{"encoder_activation": "gelu", "encoder_patch_size": [6, 6], "optimizer": "soap", "shampoo_beta": 0.95, "gradient_centralization": true, "max_steps": 6100}
Rows from block 2 of the encoder of a small masked image model, named by matrix and row number. Rows with one number within an expert belong to one neuron, the router's apart. Each number is 128 + 24 x the weight over its row's rms, rounded and kept within 0 to 255. All counts start at 0.
After each expert's rows are labels from the 100 images, of 14976, where the router gives the expert most weight on average: "responds to" is what is common among them. Only what is clearly more common there than usual is listed. The data: simulated stained blood smears. In brackets: how many of the 100, against the usual share in percent.
# router: router (encoder.blocks.2.mlp.router.weight, 16x128, trained with AdamW), inputs 0-127
# up: expert up (encoder.blocks.2.mlp.up, 16x64x128), inputs 0-127
# down: expert down (encoder.blocks.2.mlp.down, 16x128x64, transposed), outputs 0-127

# expert 2
router.2 [104 124  75 179 163 110 129 161  85 133 148 126 146 124 110 141  83 150 115 112 107 125 128 131 127  98 130 127 131 138 150 139 109  75 117 137 145  74  99 112 103 112 135 104 155 150 143  91  87 122 157 118 159 122 137 101 165 136 123 123  87 123 167  99 143  92 131 144 117 144 157 138 114  77 136 136 112 130 131 144 164 159 130 146 164 126 102 156 141 112 157 128 129 103 100 139 147 126 145  79 118 125 125 113  91 129  85 149 107 138 142 137  70 123 183 123 128 104 150 104 116 106 141  83 129 127 121  87]
up.4 [119 127 159 119 138 166 131 152 117 118 129 140 136 150 163 154  85 122 111 145 134 144 119 130 148 152 115 139  85 146 118  75  86 123 141 129 156 142 122 133 108 164 131 126 149 141 104 108 135  97 135 153  73 152 176 177 124  85 129 141 116 108  85 114 120 159 155  94  89 147  94 142  77 136 153 123 138 124 123 154 167 155 115 113 144 146 112 104 146 134  99 120 103 176 140 126  91 179 189 146 116 122 128 143 125  99 112 119 131 110 134 112 118 136 102 130 138  89  62 142 107 118 122 124 151 147 125 119]
down.4 [121 122  92 104 153 136 142 111 122 128 115  74 158 130 130 134 148 101 175 120 130 111 126  94 125 117 125  81 132 136 124 108 148 115 164  79 160 156 136 174 155 107 117 125 136 111  68 123 130 116 129 135 129 126 165 113 156 117 123 135 110 119 132 123 147  91  93  95 148  95 122 177 169 162 144  53 145 108 122 144 160 100 101 118 134 124 119 128 128  83 125  99 124 122  75  94 136 142 136 106 109 157 147 115 107 110 137 117 109 123 137 136  98 193 136 115 135 103 144 132 150  99 106 122 107 174 137 132]
up.5 [ 97 117 146 156 110 113 156 160 134 119  89 106 121 115 108 117 148 156 131 177 163 175 117 134 117 131 106 141 115 137 143  96 150 117 151 125 141  86 166  94  89 138 120 131 142 131 142 139 128 155 128 131 100 133 146 154 124 112  83 103 145 166 121 102 124 143 106 181  90 147 128 155  88 118  91 187 176 135 158 156 117  95 116 157 138 138 123 142 127 105 120 105 119  97 126 134 149 142 143 139 146 118 143 167  69 130  73 102 102 110 121 159 150 141 117 103 157 119 129 144 116 108 155 133 166  86 130 120]
down.5 [128 173 132 162 121 122 128 175 179 135 170 155 109 138  92 137  95  96 148 132 124 137 118 134 113 100 101  95 135 122 149 121 139 100 131 114 146 146 111 114 118 149 170 153 106 184 106 128 113 194 135 180 120 115  53 118 114 135 117 145 142 115  95 142 101 131 129 141 148 110 105 130 115 146  97 119 115 147 136 110 166 118 152 110  99 151 116 164 142  97  73 100 127 122 144 119 127  99 154 101 130 157  90 134 155 120 146  84 118 143 161  97 135 142 137 124 139 115 137  97 145 118 123 156 102  90 126 124]
responds to: no large cell (35 vs 14.4); crescents (34 vs 13.9)

# expert 7
router.7 [142 106 151  85 158 107 109  85 136 100 155 139 145 112 123 125 126 106 143 113 149 124 131 102  98 136 143 169 125 144 142  99 146  73 117 140 131 168 108 128 118 147 144 170 143 169  91 112 140 122 140 125 160 110 143  94 114  70 120 123 157  84 133 144  87 142 148 105 128 143 134 130 151 145 183 106 152 149  83 160 111 123 131 149 130 158  95  93 110 101  96 127 143 133 127 128 107 174 112  90 133 163 106  61 135 151 165 133 138  93 139 110 140 107 128 100 149 140 149 146 146 135  99 149 118 139 135 102]
up.4 [138 137 148  89 117 119 100 120 142 130 117 153 115 123 118 137 161 150 128 129 106 114 144  99 147 160 110 138 129 173 113  92  78 189 134 111 147 119 128 148 177 110 119 101  84 134  87 146 149 141 146 137 140 175 147 130  81 111 167 141 104 152 126 144 137 121  81 110 103  75 161 137  99 127 121 115 132 136  75 123 105 122 101 113  92  97 104 110 117 130 116 177 133 168 108 128 141 148 119 126 132 134 147 190 132  98 141 152 147 148 143 150 113 129 137 144 118 145 149 116 108  98 123 152 142 111  81 163]
down.4 [157 110 117 109 123 125 170 132 137 118 119 130 128 161 192 128 115 109 149 134  99 113 166 181 127 120 118 120  96 136 114 127 127 160 120 138 106 120 129 131 132  87 136  92 116 123 172 167 113 114 113 137 122 148 135 139 123 152  99 138 115 117 133  91  94 152 128 153 160 123 112 131 146 138  75 137 107 161 148 173 156 102 161 118 156 131 102 114 152 129 119 104 131 181 132  93 114 159 100 132 142 164 127 101 123 143 156 129 109  99 103 155 153 104 162 122 114 102 163 139 100 126  93 166 137  44 131 146]
up.5 [175 148 123 142 144 108 151 115 149 136 126 148  96 105 145 109 144 149 138 110 140 120 166 113 156 102 156 149 155 149 144 147 110 103 117 119 122 126 130  93 158 133 170 145 134  97 153  89 169 102 126 148 146 142  84 168 198 123 125 125 154  96 151 103 140 101 195  88 127 104 125 120 148 151 128  91 102 117 126 140 126 141 160 157  86  86 122 118 105 124 104 145 174 107 123  93 109 125 148 121 135 164 126 114 146 150 114 132 107 124 136 116 103 124 149 122  73 118 137 165  99 106 112 127 168 124 157 118]
down.5 [166 116 127 110  92 104 128 157  96  91 110 169 157 140 148 106 145 157 146 143 116 142 135 180 130 119 128 136 139 137 139 114 134 107 124 171 156 134  75 123 130 105 120 126 132 101 107 119 129 149 128  82 152 177 114 113 100 116 132 168 117 145 118 143 140  85  98 120 173 131 156 131 125 156 127 106 176  95 162 112 126 146 141 121 134 193 117 106 103 155  92 120  81  93 172 128 137 144 101 181 134 165 123 142 130 140 117 128 113 124 108 112 149 153 132 129 101  98 112 112 131 101 130 122 110  85 122  83]
responds to: crowded (96 vs 40.3); target cells (44 vs 14.6); discs (35 vs 14.7); large cell: no large cell (33 vs 14.4)

# expert 9
router.9 [102 155 121 117 165 165 125 167 141 113 139 154 108 152 115 124 114 101 115 196 131  96 122 132 130 121 142 171 147 101 111 146 134 130 186 147 143 131 117 110 106 154  98 103 161 130 156 164 124 155 153 123 145 131 121 170 163 101 121 133 149 153 105  97 156 103  85 154 109 117 148 122 164  97  90 143 124 186 142 101 107 138 115 159 150 106  98 145 115 136  92 154 152 113 155  89 127 138 121 126 119  89 127  96 110  87 162 122 140 157 139 121 121 125 162 121 136 186 160 133 111 143 123 123 143 121 109 118]
up.4 [121 108 104 157 123  66 165 182 120 142  71 139 150 143  99 133 126 129 148 162 142 138 101 119 145 142 144 109 121 122 144 152 127 181 133 139 125 147 101 126 142  83  98 143 114 129  95 124 114 124 159 138 104 134 113  92  93 105 100 145 154 111 139  99 156 105 144 131 122 114 107 149 132 144 138 145 124 133 179 150 149 161 118  66 114 123 142  86 138 120 130 119 145 135 148  80 102 115 120 136 149 118 117 184 112  84 147 125 117 105 105 133 182 134 123 104  90 123 140  94 165 102 155 165 130 120 132 106]
down.4 [138 141 127 136 112 135 144 171 125 138 130 135 129 151 113  98 119 110 142 124 183 116 172 187 112 125 124  73 129 180 134 100 140 132 119 119 139 131  93 122  75 117 148 120 150  88 125 101 169 144 151 178 128 138 111 132 170 127  93 113 112 101 132 116 130 152 164 163 146 130 140 155  96 112 120  94  82 164 177 101 165 145 148 147 140 115 150 137 164 100 153 112 133 121 152 105 121 132 138 150 154 146 136 141 108 114 169 165 123 101 113  90 123 121 124 146 126 116  97 116 153 112  86 111  99 121 158 101]
up.5 [119 103 108 131  92 103 143 130 123 121 132  79 102 148 151 132 102 160 125 122 113 103 116  91 106 111 139 154 101 133  90 127 132 146 114 132 142 128  93 118 149 133 104 160 113  99 184 129 113 104 122 117 142 142 168 110 143 135 172 120 121 159 136 128 168 105 119 133 104 127 137 120  98 135 115 156 136  98 168 134 151 129 146 137  78 124  75 153 123 142  70 103 128 139 107 118 117 135 152  92 140 137 107 162 136 133 129 176 121 139 140 125 125 144 135 162 159  94 112 178  87  66 155 113 131 114  94 186]
down.5 [167 116  99 139 149 120 142 116 106 103 129 125 113 150  97 116 161 118 200 145 135  90  71 167  92 124 112 155 135 114 155 152 121 106 153 132 194 113 145 134 152 147 146 103  96 183 125 106 130 150 140 117 125  85 126 153 125 129 126 173 179 141 140 112 146 125  90 127 148 107 138 134 173 131 117 132 139 133 139 147 104 146 137 168 167 160 114 133 102  96 120 113 144 143  86 185 110 105 133 114 136 148 154 151 108 133 117 116  92 163 118 107 131 106 136 122 140 172 119 143 147 134 141 119 131  99 113 115]
responds to: crowded (100 vs 40.3); discs (75 vs 14.7); two lobes with orange grains (49 vs 14.2)

# expert 14
router.14 [114 122 112 120  67 145 126  91  97 115 107 100 134  70 153 130 115 178 136 113 120 182 105 145 174 172 112  90  89 104 139  84 115 148 137 114 136 103 162 140 173 195 117 105  97 142 127 144  98 125 133 152 113 134 102 116 109 129 127 165 114 134 140 140 108 163 110 110 167 161 131 132 155 111 177 106  99 138 114 126 133 146 127 105 123 107 129 141 140 133 151 136 134 143 158 133 114 157 109 122 143 153 117 104 123 144 131 122 122 146  93 110 149  90 108 106 131  80 110 155 136 100 120 128 142 139 170 101]
up.4 [115  96 170 120 145 144 123 153 127 123 164  97 117 164 141 150 110 104 139 114 157  98 105 111 121 135 117 127  73 129 157 127 162  75  96 122 101 126  76 138 114 161 126 122 132 158 120 115 130  91 114 119 111 108 135 132  82 145 142 116 104 138  94 124 134 114 143 114 136 124 111 121 122 122 147 145 144 111 111 128 125  91 116 106 120 109 114 148 133 181 102 110 114  92 167 145 146 145 143  90 106 104 120 127 116 147  98 160  97 193 134  75 153 138 163 104  85 145 144 138  81 142 151 129 152 125 187 156]
down.4 [120 113 114 109 147 145 137 163 121 142 131 119 107 185 114 143 167 126 166 148 190 138 145  95 161 119 167  82 110 115 129 158 131  81 148 122 143 128 142 135 154 153 102 123 172 128 157 150 129 133 119 110 155 128 141 143 122 151 153 135 148 144 165 138 154 101 105 108 107 152 138 137 125 124 101 111 174 134 124 116 119  92  68 135 122 129 104 122 148  92 134  89 145 130 146 150  90 109 111 112  83  92 120 114 101  71 116 102 106 136 153 115 115 106  96 162 152 155 135 102 160 138 132 149  97  92  99 128]
up.5 [143  94 108 134 116 141 143 126 117 114 150 130 107 114 112  81 128 172 130 129 123 136 117 151 161 174 129 118 117  93  86 112 124 191 158 111 147 151 119 143  95  72 148 117 122 128 161 158 116 113 107 126 158 168  77 129 118 117 131 151 122 124 142 118 128 128 153 142 121 107 146 121 156 156 176 127 122 176 162  65 134 138 139 167 112 112 138 132 110 123 106 141 143  82 134  94 126  90 133 133 137 140 119 133 104 137  53 136 127 139 122 113 139 134 191 121  96 135 145  90 100 138 142 122 162 118 111 137]
down.5 [142 136 141 151 168 118 121 116 135 124 120 156 145 151 139 108  99 110 134 121 150 111 116 147 139 122 153  92 127 159 156  99 130 135 170  98  99 126 132 111 172 143 148 131  70 127 122 114 106 161 173 174 120 103 129  92 113 123 157  84  92  91 119  84 131 107 133 177 119 103 116 110 128 125 113 150 144 173 147 149 120 113 142 132  92  78 152  92 131 145  92 100 123 143 132 111 139 155 125 114 140 120 101 107 106  93 144 122 128 146 137 103  80 101  85 160 154 136 100 121 142 116 101 122 129 195 128 104]
responds to: crowded (98 vs 40.3); spiky cells (50 vs 14.3); small spheres (40 vs 14)

# expert 13
router.13 [115 115 103 129 132  90 141 147 109 136 157 118 147 144 140 155 128 108 124  88 130 137 131 144 109  94 157 126 175 111 124 138 159  90 146 145 128  86 115 166 105 114 145 159 159 126 148 112 142 105 182 125 126 153  99 116 157 112 161 129  95 149 129 114 110 124 138 138 116  85 129 126 167 115 133  93  97 178  87 152 160 124 145 120 122 160 121 115 116 111 147 154  83 162 157 124 101 116  96 123  57 112 136 100 129 143  76 164 141 147 138  97  90 108 148 139 146 112 150 107  97 108  91 147 136 157 111 134]
up.4 [104 179 126 105 123 128 101 126 124 140 134 122 113 110 148 116 143 169 118 134 107 157 146 119 116 157 131 147 188 143  83 103 164 137 167 116 146 140 137 110 134 116 122  95 118 107 154 123  81  87 123 134  83 103 134 177 116 144  81 150 136 140 167 129 151 128 161 108 101 151 117 150 152 126 150  92 111  99 121 116 115 125 145  82 110 151 128 161 173 126 145 123 141 118  85 129 144 126 149 130 126 133  74  94 128  85 135 195 126 121 124 141 178 108 127 138  88 119 138 132 139 167 110 160 132 138 112 121]
down.4 [182 145 147 143 115 131 155 145 122 152 132 121 135  92 114 161 111 193 158  98 157 123  88 114 149 143 158 113 155 147 140 160 130 136  88 157 143 165 109 164  92 132 147 180 117 137  95 121 130 152 110 152  99 105 126 115 141 148  79 133 147 103 134 114 142 123  91 107  95  91 121 114 147 124 112 137 106 156 130 151 155 107 103 159 107  91 104 113 111 190 152  93 161 129 133 128 121 167 136 144 133 125 105 155 129 150  98 122 141 121 111 103 142 141 127 156 178 127 120 153 139 123 115 102 140 148 151 170]
up.5 [147 100 162 132 112 156  79 114 104  68 123 110 148 151 136 148 123 150 107 128 129 119 128 126 138 143 160 140  94 122  98 109 145 108 117 107 159 130 118 131  98  80 100 158 101 140 124 148 120 134 136 161 140 160 161 147  69 144 139  88 128  93  81 123 142 131 131 114  88 132 119  93  87  90 147 100 143 151 120 110 167 153 134  87 140 109 142 156 179 109 138 122 143 112 136 105  88 151 109 151 118 116 107  95 142 150 129 105 125 103 163 127 136 132 133 163 131 109 137 170 130 140 134 181 131 111 169 156]
down.5 [137 143 121  76 135  89 143 130 127 171 111 139 102 121 120 124  78  90 132 164 108  98 110 166 130 130 103 123 185 138 128 154 123 126  98 140 123 139 157 132 170 142 141 107 144  71 118  78 112 122  85 112 140 160 104 109 182  92 131 148 123 135 143 113 159 202 120 152 127 143 126 110 150 131 141 120 124 139 107 101 142 136 152  88 135 146 146 109 109 111 116 123 110 152  96 102 142 108 126 111 135  84 124 153 113 142 186 118 159 142 121 161 111 112 130  91 119 102 172 108 129 141 129 127 100 135 135 131]
responds to: crescents (47 vs 13.9); no large cell (46 vs 14.4)

# expert 15
router.15 [135 144 100 135 156 103 148 180  86 103 123 164 165 131 124 147 147 119 120  94  88 118 103  86  78 132 142  95 138 169 130 157 120 132 118 105  84 135  81 118 128  70 140 120 153 147 164 151  95 122 109 160 156 101 111 137 154 132 138 166 111 172 165 109 129 165 152 144 125 141 123 126 162 114 126 118 112 124 156 144 143 167 114 142 110 166 140 165  91 121 109 120 136  82 121 140 117 133 150 146 139 136 109 135  84 114 124 160  85 124  86  96 107 125 157 144 123 133 154 109 112 144 137 122 100 127 142 146]
up.0 [123 120 177  98  99 112 118 108 149 106 146 122 124 133  78 142 118 130 118 179 153 112 112 115 162 128 124 136 142 142  94 130  95 109 141 105 115 181 119 114 114  87 110 165 123 151 124 134 129 145 177 141 126 147 117 101 137 124  81 116 143 130 143 141 148 131  61 124 125 128 114 130 118 107 138 115 155 164 151 117  97 155  90 104 102 161 128  92 142 107 121 199 111 135  86 129 100 117 126 154 159  95 159 113 139 114 157 135 124 137 105 148 125  67 177 154 142 121 111 140 152 147 156 111 109 119 118 103]
down.0 [ 85 110 121  94 147 130  97 114 107 129 167 172 166 110 156 143 128 120 165  76 125 155 118 149 120 167 120 114 126 147 107 128 123 164 174 110 114 114 123 160 152 127 137 120 109 157 122 183  83 107 109 133 117  79  88 146  71 123 122 166 152 133 138 158 141 127 144 194 144 114 172 106 109 149 125 135 138 140 131 118 126 125 104 121 136 147 117 115  98 110 128 118 173 106 141 150 156 109 162 134 146 148 144 180 129 148 136  89  95 133 145  91 100 109 125 147 148 140 105 139 144 112 131 118 107 160 118 124]
up.1 [159 116 112 116 142 124 166  66 139 137 114 130 155 112 143 159  80 124 100 150 106 123 135 128 144 112 120 153 119 101 106 126 180 165 176 136 155 112 106 129 158 100  99 169 165 144 101 125 145 132 139 104 139 130  95 131  99 120 123 145 147 122 196  94 154 126  80 155 147 135 144 127 125 108 142 131 109 152 131 127  81 149 113 100  40 124 123 156 155  83 148 102 126 118  86 158 140 126 134  91 144 133 142  99 110 130 127 152 124 153 131 152 125 137 119 120 154 144 111 116 120 126 119 114 163 143 113 144]
down.1 [116 141 157 154  91  99 129 148 116 130 164 131 108  98 118 119 152 183  98 124 151 100 138 134 137 121 214  92 130 140 136 106 128 130 125 144 153 146 121 112 143 145 124 106 115 148 142 111  81 126 117 135  87 149 117 107 117 149  71 132 165 101 144 107 124  95 122 157 159 158 154 187 137 162  77 105  76  87 128 124 129 155 134 118 156 138 129 120 104 147 105 134 126 139 105 150 137 116 141 132 120 124 108 122 124  94 159 138 106 169 130 133 140 164 153 141 123 135 138 101 168 116 146  83 110 129 125  88]
responds to: crescents (50 vs 13.9)

# expert 6
router.6 [100 146 109 142 121  98 128 122 111 135 145 123 148 170 139 132 141 147 131 121  64 137 128 134  97 135 175 135 131 159 100 132 125  92 104  92 138 137 111 133  78  79 116 130 124 132 149 147 130 140 153 115 161 156  86  99 123 109 147 155  88 114 103 123 101 101 143 141  81  94 136 104 179 118 112 121 120 157  98 169 162 150 144 129 108 172 133 138 106 160 136 134 105 128 141 115 109 139 137 136 108 167 115  99  98 118  82 137 176 147 115 110 104 119 172 166 123 129 128  80 118 104 138  96 138 117 116  83]
up.4 [130 146 122  94 120 135 103 147  94 129  73 100 144 143 146 167 169 121 127 127 107 185 102 150  93 151 132 145 122 117 152 153 110 159 179 165 166 131 170 136 132 125 158  86 113 164  80 155 162 128 147 134 157 124 122 128 161  96  95 120 123 104 145 103 126 126 116 122 112 122  98 111 173 125 112  73 162 112 133 147 132  99  86 121 116 121 106  82 180 100 137 115 106 123 113 110 123 119  94 116 129 130 161 159 134 127 112 148 163 134 137 115 153 122 111 114 109 136 147  97 138 126 143 132 167 103 104 112]
down.4 [141 157  99 160 123  99  98 166 124 159 141 132 160 103 114 134 130 177 175 132 101 135 153 165 126  93 132 131 162 124 158 145 108 117  77 124 155 106 143  96 116 115 126 133  84 157 115 138 114 150 128 137 135 101  94 135 162 147 151 153 159 117  94 168 149 119  90 135 104 130 134  90 143 106 111  79  97 155  93 150 135 153 118 129 118 151 123 151  93 133 121 119 115 173 137 155 102  84 127  95 126 120  93 105 111 144 162 167 104 154 115 110 132 160 111 154 135 154 145 139 139 120 126 118 162 124 161 171]
up.5 [177 112 130  95 123 163 139  92 133 138  96  74  85 148 123  81 119 138 141 169 184 119 164  84 112  93 120 131 116 116 152 165 143 141 124 106 127 110 129 133 108 126 110 136 139 167 120 156 116 219 150  96  96 109 129 126 149 154 141 127 165 122 155 142 125 125 110 105 123 142 106 139  98 141 194 115 114 142 102 104 108 154 113  93 152 134 131 106 130 111 112 128 140 110 139 158 164 133 144 143 131 132  97 139 153 111 112 159 144 121 145 106 164 115 125 140 138 160 128 131 103 116 127 123 116 148 159 161]
down.5 [139  89 138 127 148 110 141 131 111 176 125 129 141 118  84  64 117 123  95 107 149 137 161 121 112 168 112 110  99  98 108 115 152 156 123 113  93 115 133 136 145 147 164 116 109 108 143 121 100 132  94 108 140 109 127 148 137 118 104 132  94  74 154 142 132 128 106 127 145 119 134 138 120 153  82  90 174 147 119 105 109 161 154 102 159 149  98  97 154 141 155 151 116 133 123 102 126 144 147  82 113 132 101 117 108 138 115 119  85  95 153 121  89  69 110 161 129 126 154 160  82 104 146 142 107 138 118  91]
responds to: platelets (77 vs 50.1); no large cell (37 vs 14.4)

# expert 1
router.1 [126 158 125 160 169 119 178 153  95 129 145 114 161 167 120 159 139 102 131 176 128 115 133 178 138 106 149 123 107 157 129 126 141 116  72 142 123 104 129 130  85  99 135 110 166 109 147 138 159  95 148 141 129 135 151 108 155  70 150 107  79  93 116 107 135 162 142 103 119  79 147  97  93 128  82 109 122 129 160 132 146 120 120 146 123 145 114 152 132 127 107 143 118 152 134  89 147  99 148 137 129 114 134 147 116  95  82 161 146 135 124 131 112 165 162 147 177 140 127 109 122 116 125 141 155 118 138 167]
up.4 [155 128 123 114 158 121 141  81 138 136 120 109 165 144  86 115 118 128 126 126 127 119 109 107 145 133 130 120  94  99 135 124  97 126 136 120 139 131  81 106 138 104 119 133  95 115 122 143  87  94 132 140 152 112 122 163 142 114 126 108 138 110 193  86 114 141 163 124 149 135 139 128  69 154 128 158 135 154  97 119 147 167 103 168 110 134 120  82 152 118 175 145 145 138 161 159  72 140 140 144  97 109 132 175 114 112 125 115 162 142 113 132  84 131 113 141  80 129 105 121 141 109 112 193 148 154 124 166]
down.4 [157 137 108 134 141 169 119 162 119 120 165 130 122 162 131 146 102  99 146 130 174 145 136 109 121 134 140 139 155 191  97 142 117 166 109  99 150 163 131 141 104 114 151 152  74  93  65 154 158 150 139 139 128 141 145  95 146 154 105 127 143 153 100  77 130 125 118 107 112 103 143  92  90 153 148 162 127 158 136 131 119 101 130 150 183 149 147 100 128 107 149 168 111 162 175 118 104  92 119 129 138 164 157 136 132 138 132 130 156 102 128 135 121 138 133 121 118 136 142 138 131 137 163 157 111 167 153 128]
up.5 [ 97 114 136 123 160 143 138 133 148 153 131 121 123 126 133 163 111 148 126 125  83 116 132 120 140 138 163 156 153 110 114 120 123 120  92 118 164  94 113  80 119 149 118 136 143 165 142 112 138 149  96  94 159 121 131 140 166 124 104 123 145 164 121 158 136  94 165 153  75 127 128 123 145  61 131 173 110 136 142  66 115 123 127 140 163  91 146 107 109 129 153 151  87  98 155 136 140 104 145 113 113 154 132 113 145 124 161 157 131 117  89 107 147 153 155  61 113  82 131 146 109 106 167 140 120 106 126 152]
down.5 [105 128 129 169 141 114  84  90 128 153 186 124 126 108 122  94 111 143  77 131 113 104  91  78 102  64 142 113 140 106 164 138 114 102 155 159 127 134 126  92 110 156 118 136 165 147 140 138  86 116 119 105 122  87 150 142 135 136 130 147 153 129 117 143 116 166 135 135 126 136 136 159 134 106  90 114 160 120  93 102 176 136 100 146 152 122 124 134 102 152 149 121 124 125 114 165 134 156 152 154 117 103 111 111 118 111 160 116 121 155 125 115 115 145  69  84 108 142 154 147 149  93 129 144 103 119  88 106]
responds to: platelets (78 vs 50.1); kidney-shaped nucleus (42 vs 14.4)